{"encoder_activation": "gelu", "encoder_inner_norm": false, "encoder_kernel_size": 7, "text_encoder_activation": "relu", "text_encoder_fused_qkv": false, "text_encoder_inner_norm": false, "ema_decay": 0.99, "adamw_weight_decay_other_params": 0.05}
Rows from block 11 of the image encoder, named by matrix and row number. Rows with one number belong to one neuron. Each number is 128 + 32 x the weight over its row's rms, rounded and kept within 0 to 255. All counts start at 0. Numbers have three digits each. After the name is the row's rms in percent of the matrix's.
# fc1: MLP up (encoder.blocks.11.mlp.fc1.weight, 384x96), inputs 48-95
# fc2: MLP down (encoder.blocks.11.mlp.fc2.weight, 96x384, transposed), outputs 48-95
fc1.277 098:124108110200103102050136110094106168133157122189096156113112068130079132057147178123137090120114149125100099115119196104093124106137131156147181
fc2.277 094:153145129175134091047135183174117075159090104143110119144130169101122170116154124093119151122138131092098173127085049137136077134125089089096161
fc1.278 096:099121158204165078155189113117125145136146138122113113089133161044172126201166129134151159162163141136135133157137125131126144066129059123113128
fc2.278 099:108160145153160122173157142166135147072123145110104138178115117127133080096120126157129080172143127151121100166039119153163120164104195147178161
fc1.279 105:150104090146116208104155105191138144120168219091166117130159090140160062133089177139096096163114144143145101123149165111125119128126099168113128
fc2.279 089:089134093168164134148097160120109091166197159118121102162141168150057112147117181160109108119162106133106195119207058146193104141095146122081131
fc1.280 080:062119131184099128134114165172185076138147124136106103089138204125096065135160104126144115097146154120119088105106124108093159132179128120106101
fc2.280 072:107061088153145144137102081137158051155129112126153185143094101143147114135177146110102139123112093178051087138111140163162093142099144154048063
fc1.281 114:137089164191149106146112117126138085142110115198102074140123202141126087152091076116100051206154154111147108149099138151143121119118124133078127
fc2.281 110:182124046114129149148058120119171083153116153115119190167109051195156107087146089147095156093078118107136122113125164114154126119117063139105114
fc1.282 092:084115188140175144106108107174105112055111126102154116117178135115163139150066167127151115118110127065139092100134140187104192156155131147152119
fc2.282 094:098066095084081177107136141121107135121110126086151139110102072140134225164173116085078121133114166100151169132085067090119143157194119119095099
fc1.283 112:141148143122147133214148150204127078100164086146134130152132156152145073141127055088168134159081156133150089122153125117141116087104133128135094
fc2.283 115:126104085171120131139132067138133103110088044132127173114100121118078093106106129109083144136145126185135133091187149179124106110131145089174150
fc1.284 095:095156064172153165148080118146141136140144115141100112107134213147134153100131135168131164169152119113093090121168123097195130139168087155153116
fc2.284 085:093128190137152097159135105105143096101077119200100127160126111136157141133084169118155107177196150090087128120161147134197105088085169096168145
fc1.285 108:103138124089116120173138144105145175095080136164144066166106092138089083103073138117201114076108169166106137192138153155130141116122132085129151
fc2.285 114:165131166146156169079124121114030116227164121139106135129124193107120129149147123116158120130211102049183105137163112081129102105133105135120153
fc1.286 081:113106147217148162066097170131164115107128118102073160126139096136092110134102150104108073119124135113081142069098156102156081130130123154153137
fc2.286 063:136148138109090172163082128071075129161100086072146140136097126109106126073146113097121121150128173120138172161086146146186172089105151057123143
fc1.287 106:111115125128146182063118148160183098142170114173143068085105118150104116161165149105165165209106120131206128136144122122153112129147094108139116
fc2.287 104:086140164122139124144159165117113154179126157095173126151159116139165159085146154185099107192160164170129129121150098146149126117141158165142126
fc1.288 120:063136141096166143101137167078123117193189109133100105120145128090142119099141121146167085094182117163158128116117119157178097134097090108157087
fc2.288 114:136135134092121127172176204145097083113127138130133134126220185112148130119130146069125092142169105110141136126170108133108057126110139163137121
fc1.289 088:104157113112126104093094161111106116155122055218109146090085053131135085073123159165100146134138057114122123116085153115114176146122129086134171
fc2.289 083:111162122151069059134129097139125097134101127148074117164081167165125120121079081150148141132130134092144159165085103182140096126160134124107073
fc1.290 084:162154189153171095132115177127134144124154073168106131129121168067118118144156072119080163081128092134170140145104133158182136165134112119128101
fc2.290 089:083130174136128132137136079201103112113134116123100137149097118070142110156101070115185092129134123128121095147067127092172119117071195134086116
fc1.291 105:110125128170110117160081071143076119077130125155140150141143091131122105127088189091132203105076101146144081111137134103089143078107197091117125
fc2.291 113:167114179130173168104110154152118147111059203139131149093120145173151132150151088102140161149048112118107120134090108153146114158158097123067083
fc1.292 082:120163150163121145086169171104126130158150137155158157099110085157125111115089104156168127097096165146059160177142193128101129148130109115159181
fc2.292 087:107152088139179092117159149130105096124139126100153138096149173103120188106142071135117159131171089110133109096141093066102079167181134139100167
fc1.293 121:141124215080136157108153127150109134100089138110141124150148155147189080155088205116103096191119106160088108120136122113113181132089206147057142
fc2.293 134:191093096143150142133133109083144152196090139155089155142159077203133081079142130139131083132131128138100109156111155107122145153095095133105087
fc1.294 090:170113104149164102096127109141110064148124146175141204134120198188148140128100195152129162119189125128159127158229146156137171127154091109172138
fc2.294 096:106129145115076089115167127151107132109136146121138109113147102161105114138124127110110089098195109108072114067179119128109092131105115073102188
fc1.295 101:177093079136144164111105098115113160165112093107121126085184174095113120120121118125133136073204158120088176132130107108123154154131158115166155
fc2.295 105:122112157156134084130149057138076155113101086189117129142150133065094075160118076077133129182149167167142100105118101054088102091133119117083164
fc1.296 094:151123137131108134113135140136079150125151146054137151097156116172110129145161119164089085043211140084160101148140133109080142141156078118228158
fc2.296 096:152101101136099089116146131139109157150160164209133134156098167106109133157141127099183137177143078115076092174110122142086129122081147145097146
fc1.297 082:153134177106162138065130134123117190192153151141179160140096115101116111094114134088147123063121109150132114116088177133149074103120141123142108
fc2.297 081:095118137144181146142153166172114120148104115131158109110175112036148169082105087204129143125146096174114121120134073120070128105147181164146154
fc1.298 088:160114109118086183192112123073079116127139092120104139120083132141071098149096093125140125147130104108109076126108151163106201102116113176122121
fc2.298 091:166125182098059126160088134122128154057190100057126131140161143120118132124137120160163099136107166035094142158125116095115080110155140108131148
fc1.299 090:064097125132076083162149107137120124156132194168095107116181091153116105118173073161125092095129099131034088127097121069122098149103182086137155
fc2.299 086:153192078093143074171143123070121134139096132104114103172159103137123118109114099124092156119139167161165127116039105118106120101150099158165143
fc1.300 085:074158092131118146164176132100101150105107187149171084199108154179143134165135139140202122148112129193133117151119138123130131160181086150096113
fc2.300 101:113078172131058137067109114113146158181031064113083128156148137130112095163146141123146087097125123135089113123117116168174151102143153130152087
fc1.301 115:110107144132133147163122100199127141150148162107140097140136138132093125136129079125126128166161088116140101103144120160126188116127181149000131
fc2.301 111:090133106154120097129086104138142131117137130094125081188143174149101106160103151173137112101109158111153103140137080097113165160109189123133190
fc1.302 116:131121111113120129147141096121140169131160136144063146098150076104074127110165166124148032149196155146137179098110140114117091142146148171127112
fc2.302 118:109133093119149121186156165169101100087133124113114080138130170089132149153141143101141180097103122112204122145100142154147182152108102097175070
fc1.303 076:133135174201092152151115137121152154177127089110116102139176137153130106153102194120137150163117079172137130060106109164121109102160142124107131
fc2.303 075:145061180155105090065124125120173083175150107144123135211146133102139144123192158152104146135119093131125102205132120112190157105066111132070124
fc1.304 110:132105077177112105122156124139133186144153174093149129143173076144090169144130108159104118109163123113118127110143198110150185101139145184139140
fc2.304 103:100181130179109123106160120078109123134203122101114127153073120177129096131136101145151104169136174100134107195133105193067143133112142103121152
fc1.305 077:121114116191078093150103096087116114175131123166123070129186147121116088148106102149134167058167148124121149098157098190144090198145135138140136
fc2.305 065:182156173079142128078174108090071143150115104123131127122151180123110171102115055188178136180130153084148133182123139115084108118122081123204132
fc1.306 096:082124087164117083105240140139141135177102106114152098184121151157141136151145174121169104088137117155101116134138180126100092123183145129073109
fc2.306 109:092063121083095155101122092152091150142057135094079113106112142140125096137112142151116133101116107089112102133137064122186091139121172141108074
fc1.307 104:147083117143138148115124110203125141155071075150141133094153100124124119133109160135234156103150162126124050133106159115094128123106107095127111
fc2.307 100:148146123097154116097160096172087101139161171195119160177144139156101132135097081117090156201173113114168122149146091135089110114065137143095162
fc1.308 100:182162162170151124181161148198152125148100113110142145108095199150156126163086085131074125204140108115175204117160117104119076087139132113124112
fc2.308 091:134089188130151094131018095092122095113124111098084113134129123139138132114130104111085109139162128197128168137129129120119155110098055151178139
fc1.309 086:111108160112100080139126104046152166160147127119155148103183049059168096137118111084136180169161177151140151117098179199119137154141112165129167
fc2.309 093:147134109145180069116142165084089138122129113074113110142120205035141068145146193132141121151123119119148069156138150132107130149113139160158165
fc1.310 092:093122072140128137101087132123053086083101103157121128113147080159096053144080173130127122131090136151129122118127100137138088137154185118108189
fc2.310 097:141091121124177071151144097117132159111104131150136144080118141132148102099150102156117150151089122106133142161063138130118082129152083074080097
fc1.311 113:108170108178154160169171171148152138130156103150100138124135173132131140065129205166169176119141168125155126127126119140112206105147063187170124
fc2.311 100:193102141110138079184219074155149135131115074131146120111123113093118115135106160141197091157098157102036127130112117058167119106144113095102139
fc1.312 102:075124095152085150138125098082085144102130142152144166163119132109122057164061140185135185120161132120094116174120111130079179166174154144123085
fc2.312 114:125105136086059151147180108137146147199161108098137121099134112095079089122175142128080144126075168118151124102099146158136096114141118164148090
fc1.313 084:123082146104187153143202143142086129112145067111130127093157176154104176086127109186142042084142142126079124112148156127094142091125154099153159
fc2.313 079:123172053083134128116131127129152083130126077147189174174098078098167114155127100107095165085183109157171112178115117136057118141123106166105130
fc1.314 091:183103101103130115164113079147112126130175089149095138109073122165079173093085106103088166150117109137146137125111120142145112111148130134155106
fc2.314 091:162113158143108202149120138134100140129112050160173076151131102129184129133129131150109105164162171111124131133154098152180095177118103209099119
fc1.315 078:061125122200136175110077126117144152100168101144112106153115130116134127104068142117117140075062135086140103079142130114071153168129089134118149
fc2.315 089:108158195111115171150176129112160106146115165121125160101129132234106178156116058141147135169099141152167129134088109165194128140113151162065108
fc1.316 084:137131140107118150067144155197184147183133143183156111176105118107150120184137156140150195123107157136134108125145101103160136140111109110116126
fc2.316 074:153169156104078069125212154091098073126145151160102107160111134103146116111056156157130138106161125165148170095143147163107191121150144150138147
fc1.317 127:142132164133092121186179122113174129141154116084158117184144124089143090111133102166150197162126134092067112122162084120125146078103113187155082
fc2.317 126:213108089160157110101135078169102137085086112137118137087105107101167139105112105147128136162064095144120077085136101151095115137079128098127135
fc1.318 111:205134170135120145120122108063104116147121123098088152118149120131166138165159163133102114110114127078107100113129070127142157181167106086113140
fc2.318 117:124195123105158157106182172198144099077101153113124130118128143199176116095109173109142115154132129070173170093148182113119131076161158106164148
fc1.319 126:131114067179155158094096157104115126119158117088141109110167209064130133046108119084103118062218169118064080132141177122138116138121108140133126
fc2.319 125:099192097223131115139153108123179110127140111137128195170144113112141164174133084092171083148155126125143055175131126148112149091171103170137167
fc1.320 107:176098136117134074101141173138142140141148168164103139116097095118122139217155189135130155095092144175184125140141115138104129129174089160108120
fc2.320 114:140105168075223146054130153114161106120088123137129172120132198182103142103140149068146105116082154150115145129114194127136114091148147180098144
fc1.321 093:131154106206096036128103128088175141197102117187133070133131119124139095195139149149107167127191129128105122116139140169124184114071185150106114
fc2.321 093:176175093155057151071133141178104118134097132125154106131120115125179123120064134115139181120101137107196140134091085114102100175111118129124106
fc1.322 124:099186105103089128106141134097125073169144098104150144119101163145127114162142221149121117085204135096179150133122129101087113127118000112172119
fc2.322 125:159165122142047146123114095139086172102105182203180158150177109081168116146108124145172134091195119112079118095181145126079135118139171144144115
fc1.323 099:122122178117099104136131105135170128139122082070088121184139099135172095164141098086121134090148109108077139120188079152140152170116148096143075
fc2.323 102:124072135123125160117176051144039083085074173120119151077131117136143136121122053099191184152148180124191104111176104127147159089119093122131136
fc1.324 100:134157106113123118073182130094121131121090119103097149207139137120068060145058137167071083124082106112080208101092121128136119183149126158112120
fc2.324 117:097088170150099131115085143161185162128104121121170127106067091113152122155173149162076096170102120165080154173118087140038143144177125050133109
fc1.325 103:134130107144183146102099117154125146184032098123094107120091116121141111095156107160146163093222147093142094139151124094100145146100167134121136
fc2.325 103:129105135131133142161105073158134144129158126189134140076069173088101109057090123145069176178185149139123120151137116135106063108067159159120155
fc1.326 144:158077112110086112123128181108168116104146141144116129135150162123099131108171078117128161065150114114156135180115107150156153154124120102127141
fc2.326 147:090102194110136131176121168191113086162119131140094123110098177075107147164091101157165140133138161100118134149077181153125137124132152140151116
fc1.327 095:087131087100123140130124118133066174133154140146148069124111130178081053083122115116165035059107124104083161140143091130123151126133098145132124
fc2.327 088:146111100099131136049153111176077143127130103169082100155091091094114102174099063125127142142167114053194142177112150106085134148154131182109198
fc1.328 137:109110130103130209192115172134107155143168144104180127133118130122106145123135122146139085176112100132168116103156149138134163107116121163155128
fc2.328 135:089221172177136149086083100111052147122129134130111133100089108092133136125114134184090102109185163141100110184201104161113141139105175119113146
fc1.329 087:050126142134116158125096115135112105117090061155122193117128151096091117097127080112190113131136179106106108149145111135129093120139149162152136
fc2.329 079:116086123175113087169105093119142109152156072118115105118093171097165120152192097145091127147102102124096123136179121173160105126146146136117180
fc1.330 119:115147168142117090033105077159148125118157111141153127148130191133127137105129108142135085086133111144120181134134115089128136102095109095099075
fc2.330 115:076105095126101134154104079104158143070160164145141113094079120107069131141163082110150065113167089168111143149156176063069105140156141150163079
fc1.331 097:103092128090121124193191153106148102117114151157144093109130145100202095168096134146130200123168140155118145115188141177082160172156179157126146
fc2.331 096:151112133132133108148176191064128119165172137125146114100155102135097135077155113125104161097114131103150136191129119134170065133170106216195129
fc1.332 081:121073126156104137103102163126145131157171088125187184127124105082147143165052109089068145084119100111107106104048126107095137111063068086149077
fc2.332 086:077075101100104205116087159154190120119183164101177071109108089159143100108143146122131144153120120151107097106089116167181139156102147138127109
fc1.333 106:147103100158116093111130177148143101172137084151127152088141099199073120104099087111183152081141106082068144152141133175137105112114176142143121
fc2.333 108:136146171114175127109136153143085197105175077172124105192161121173105155170115060111147108115145094139133116105147082097076185188128114136113122
fc1.334 087:148140087206173116129104125144104139139097133145170135072094097128130125118071124160158088104108132119085043118161148107156121124112196071085125
fc2.334 079:157169082104061164154105149118084138158120168133154098146119107090138164125143178083176077117160146120106096156117094131122112071180132123129165
fc1.335 104:104184104118116138127088126087092108132177165117116122166151157148204076136061099179203158142112053094141107147153165112073113102082131146097166
fc2.335 135:116092170126156126150094111092132128069131132106144175135124131191156134105120115155138184133048118152108096115106136109116121146142143112122140